python train.py --arch="resnext" --image_size=32 --depths=[3, 3, 8, 3] --avg_pool_shortcut=true --residual_init="none" --optimizer="adamw" --beta2=0.95 --eps=1e-08 --batch_size=256 --epochs=21.8 --lr_schedule="step"
Rows from block 6 of a small image classifier, named by matrix and row number. Rows with one number belong to one channel. Each number is 128 + 32 x the weight over its row's rms, rounded and kept within 0 to 255. All counts start at 0. Numbers have three digits each.
After each channel's rows are labels from the 100 images, of 14848, where the channel reaches its highest value: "peak at" is the part of the image that holds the peak. Only what is clearly more common there than usual is listed. The data: scattered letters and digits in many colours. In brackets: how many of the 100.
# convs1: grouped (16 groups) 3x3 conv, stride 2 (model.blocks.6.convs.1.weight, 192x12x3x3, each kernel summed), inputs within the group 0-11
# convs2: expand pointwise conv (model.blocks.6.convs.2.weight, 384x192x1x1, transposed), outputs 0-47

convs1.40:080113093071115105096120106084096132
convs2.40:108145091127123108129130122082167131175153157125159155100144091124097125123133142090074104108084104170149119193128088101182205164103079091099140
peak at: bottom left (59)

convs1.44:124129094114110124086073102105124060
convs2.44:126109159120132133117132128179073077078089063133060079146168115082085145183104139159163133099128122095105110074065131097111105067147152095151137
peak at: bottom right (42)

convs1.109:148158116132126080079155170114121069
convs2.109:119098102084110064111119138079142085078122091120175165099073139111124098072086087049131129201115135123139096095150100080183120176125125116122129
peak at: middle right (43)

convs1.172:090108096122131062097119113076096127
convs2.172:097134126098116121124134138149128093139098081098127127126205131102074080217134169118122103056110113113118096125036157020141136144135121112127116
peak at: centre (68)

convs1.30:148146158113077086065106105109120102
convs2.30:106057129121105111109108181123092064052075084131071113146156102149113131105158110136131137166107177094108144111111140092092106124142155104157149
peak at: middle left (26)

convs1.120:079118117120112089124099085073119083
convs2.120:146127186147086162126132139150112172113102131070085121190122129095094134131059122132136161119168150095033101131138121175039110120152176144156077
peak at: middle right (25)

convs1.36:091097093098081108089108109121093087
convs2.36:111055123115120124105075145091155056126107145120130142106179088106083112141127150122107127126116124145117128137072099037134161108134091138136139
peak at: middle right (33); centre (32)

convs1.152:072125133083146110118126071077151135
convs2.152:127110137111090111110133172142116098063076067105077133147131128080119132129090110133129134155122147075073135110117130098059108104122195115198098
peak at: top right (32)

convs1.25:102124100066135113155119117126068174
convs2.25:093196088097139117126125146077128159209173249177092090090091146177144096108172151093101104068117093175177138195153093146194117154096120113099070
peak at: top centre (48); bottom centre (35)

convs1.6:125124078126072088083127128122125074
convs2.6:119089143131084120103123161136076109041061065084073131156148113078105136142073116130147124132117126012016137107102119111000102094150187140172117
peak at: bottom right (38); bottom left (37)

convs1.75:120168163166155097166086157091118101
convs2.75:082167075110130102152145150156099095138121090130125117082120160147113118153119137094139057113070052119124115106097146093127129135066102173136117
peak at: middle right (40)

convs1.177:105110081090083104126092078126127092
convs2.177:110147156112138136150162119221096132130055090096075088149183146110056099217141167144146132085120132068108111115108186122132119102152154118165111
peak at: centre (38)

convs1.78:156159150148148174153140160171159178
convs2.78:133146103046107102133153137125134130123102080072068120111135147089123029178133158076157139125119154084102130133122183094127117126129119125163069
peak at: bottom left (39)

convs1.143:100075110109105084086101119127103080
convs2.143:139152116124097156126196127110124186130117151108086093106112126121100135145074117117142098081134106164098100178184145164104081117095130140132115
peak at: centre (37); top centre (28)

convs1.48:095151140180064107109130134179116117
convs2.48:178090131120095086131126155083122165080133170149105167134084148109163111050103072059126138165140152128116110082177098138118075144132151099124103
peak at: middle left (34)

convs1.39:063095112084109108114118086092108143
convs2.39:115141108134121131130162111056154178142166211147136100113123110154123118093110122079085120086098096216133130210166060153165147159111126071081085
peak at: top centre (37)

convs1.168:082089149159156092090159141094096150
convs2.168:072136065111142088167133139111113105135131135166114106073101142181155123114148147126131070123061070127130124109092134110116128112064087145110126
peak at: top left (33)

convs1.58:155137124197140147164150120190132149
convs2.58:129120124066071101124131191128133121097050153143085158137118140123149101116095092113122121173121136105083103133121135128085065183123164128182114
peak at: middle right (45)

convs1.17:154167144142141142159158131153192180
convs2.17:112146106093059114141197125123146118133065100076131154112143148100098057168106150084157133122113116103064105140103174106145105164127145152157072
peak at: middle left (49)

convs1.57:088132149082088087082136137140123080
convs2.57:071124102111151117130122112132129043132120131128128104121161128106106099171147181140136107076100094106140123106017118029135131136134087135115123
peak at: middle left (35); centre (32)

convs1.51:095148133074111074089132140129125074
convs2.51:065110096121160098145112120115132039145138132136131129107164141130124115156159181147145099079081097115140137103015096055127149126118072129103135
peak at: middle left (41); centre (36)

convs1.102:088095094094183114099104093106109104
convs2.102:073160109126163104169145128124135085178159143130113118105137167125150118137186157143163112088079096129160139128033103062126143141125051154100110
peak at: bottom left (32)

convs1.188:136143137070092046113133119123128115
convs2.188:168074133140094077101098167073097181057099161145068134128096131089136126055107067119126127142159128087094138098177094169097075115127147102117081
peak at: middle left (48)

convs1.64:139133081085085129138128083085084143
convs2.64:125143143070101139134152153182091157127079142119092097153136144118119091150098092121164157146154152115090041150139127127085101153153128135172062
peak at: middle right (40)

convs1.153:137117098131139119071041132135120134
convs2.153:148160105120090076121111154078144178158136186152167166095154141152154124096108113067073105167152111125101063169150098153153110174095092089142100
peak at: top left (38)

convs1.190:087097112105095124168085159158164162
convs2.190:080169062127141109180142138135107128151142125142127114063109168145154130131139134105151038123073060123141122135107137110115126117054098167122123
peak at: top left (71)

convs1.0:106126086116078089085113106127115072
convs2.0:120094145148122175120134132186096117105083066085058106146167107066082142187094147131165129104138127057064140082098126126091105087157171130142109
peak at: bottom centre (40); top centre (29)

convs1.186:147150140124127099078147084085088082
convs2.186:141112145106082121106127187127105155094064145112096122156107130092109109115057053108118141149140145083044112137142123139068088143135154124178042
peak at: middle right (43); centre (29)

convs1.49:173164156120181164157146144122154171
convs2.49:103130122046083123148200133148133153141054099103118121123118150114114062148118161087157128118110146086058100136123212126150116153122137126168060
peak at: middle left (25)

convs1.43:133085156129113071156165100153093164
convs2.43:078222109102143153170196125160092159150131116176092019111050175156184104128152142131174091069121103131177122145131129140155090140100089173125087
peak at: top right (36)

convs1.53:116150132186086126135167141196130127
convs2.53:171097138102095076141124166082097174077108201158088128126108166135160111047124090085135139163144142134109113082160106137107074144134140094157139
peak at: middle left (37)

convs1.61:137138081089084122131125073087086128
convs2.61:148127158129072130129138184157090155112075114109086130166131136104104120145075094112143152151153154071054084134125127163059098137148166158172079
peak at: middle right (42)

convs1.54:156152166178154164162155141158157163
convs2.54:114145123044094105142201179119143139123072150098140130120117154089137037122079087076141117164127138091079075152129152128112093180108119150154074
peak at: centre (40); middle right (37)

convs1.167:155183156156137150145150180139179142
convs2.167:142157109083075132134173154137118170143105086093074127128139134115086061146116144095139142132123140088093131123157239120153104128126133161178061
peak at: bottom right (36)

convs1.162:154124119137182108161177132174136178
convs2.162:095178110120118135169160160155071123133101090143115092105112163151114106144123135131161085126083084103122101072115155101120108109089116191133131
peak at: top right (48)

convs1.191:088084100095096126161084147149158161
convs2.191:076179073110135110141146137159126098149120077120145141072144128121117106172142139090117061123063083122129108133089155063127132147070131177129116
peak at: middle right (35)

convs1.41:139158088100181100094099126100102084
convs2.41:098143134110100186140224116208110140107096099099111081140165118104095117169094139135168128074124130097118083145147204127105106130120156143149110
peak at: bottom centre (32)

convs1.99:123089093105152081107080105101104088
convs2.99:066178088121135132150132141111129154173168182132131104077084143164149134118141117102123049095089073164155136170135131137125134117045123148131114
peak at: bottom left (48)

convs1.59:083145126091090077085117138119113081
convs2.59:052117067115173087134115132107146078144153144134147125073106119146132111140178155131129073118051070114170134114066117069132151135087065113096139
peak at: bottom right (41)

convs1.33:077104099114093122121100081073123103
convs2.33:134174136162086172111157107133163165180151154093129101148139125117123155115110097148106131074156130142146133200157159144149153154135124161115089
peak at: middle right (42)

convs1.8:086101110090098108093075078113129128
convs2.8:105143113136088169130120119136173144160129142086183166095125118115078131165109118125105089095122088153133157125106140111194193114083146105105089
peak at: middle left (50); bottom left (32)

convs1.148:088120111088145107105076087073130130
convs2.148:159145120125066110123116121068158167128098208131134137124106137127111115084049046099105130182127122136090080197152093140129083180125151113108085
peak at: top centre (35)

convs1.94:142163121076150152133133165093073091
convs2.94:094174086113125120160115152107135148155147176158123099072117165155167118140138127100125056129099086136128107149129113134137121148064136161098101
peak at: top centre (38)

convs1.88:189154159100159165162139159136113094
convs2.88:102170105119100135165193141119144154150111155160131091076105159140148088138166122085142068128116105122145091143127150147185096171099156157126084
peak at: top centre (33); bottom centre (26)

convs1.5:103087161092168156161081124104110159
convs2.5:107155096117133085163135151120107141138131112170100106080103176174148123128116140118118072142109080123124100103136143150120117102063094162135103
peak at: top left (67)

convs1.171:091093152159150089093157157085097146
convs2.171:081160078122149099165138131131105128142126140155098076086089155168147130117121120118131061113082077151140112126114136120122114111045096140116131
peak at: top centre (25)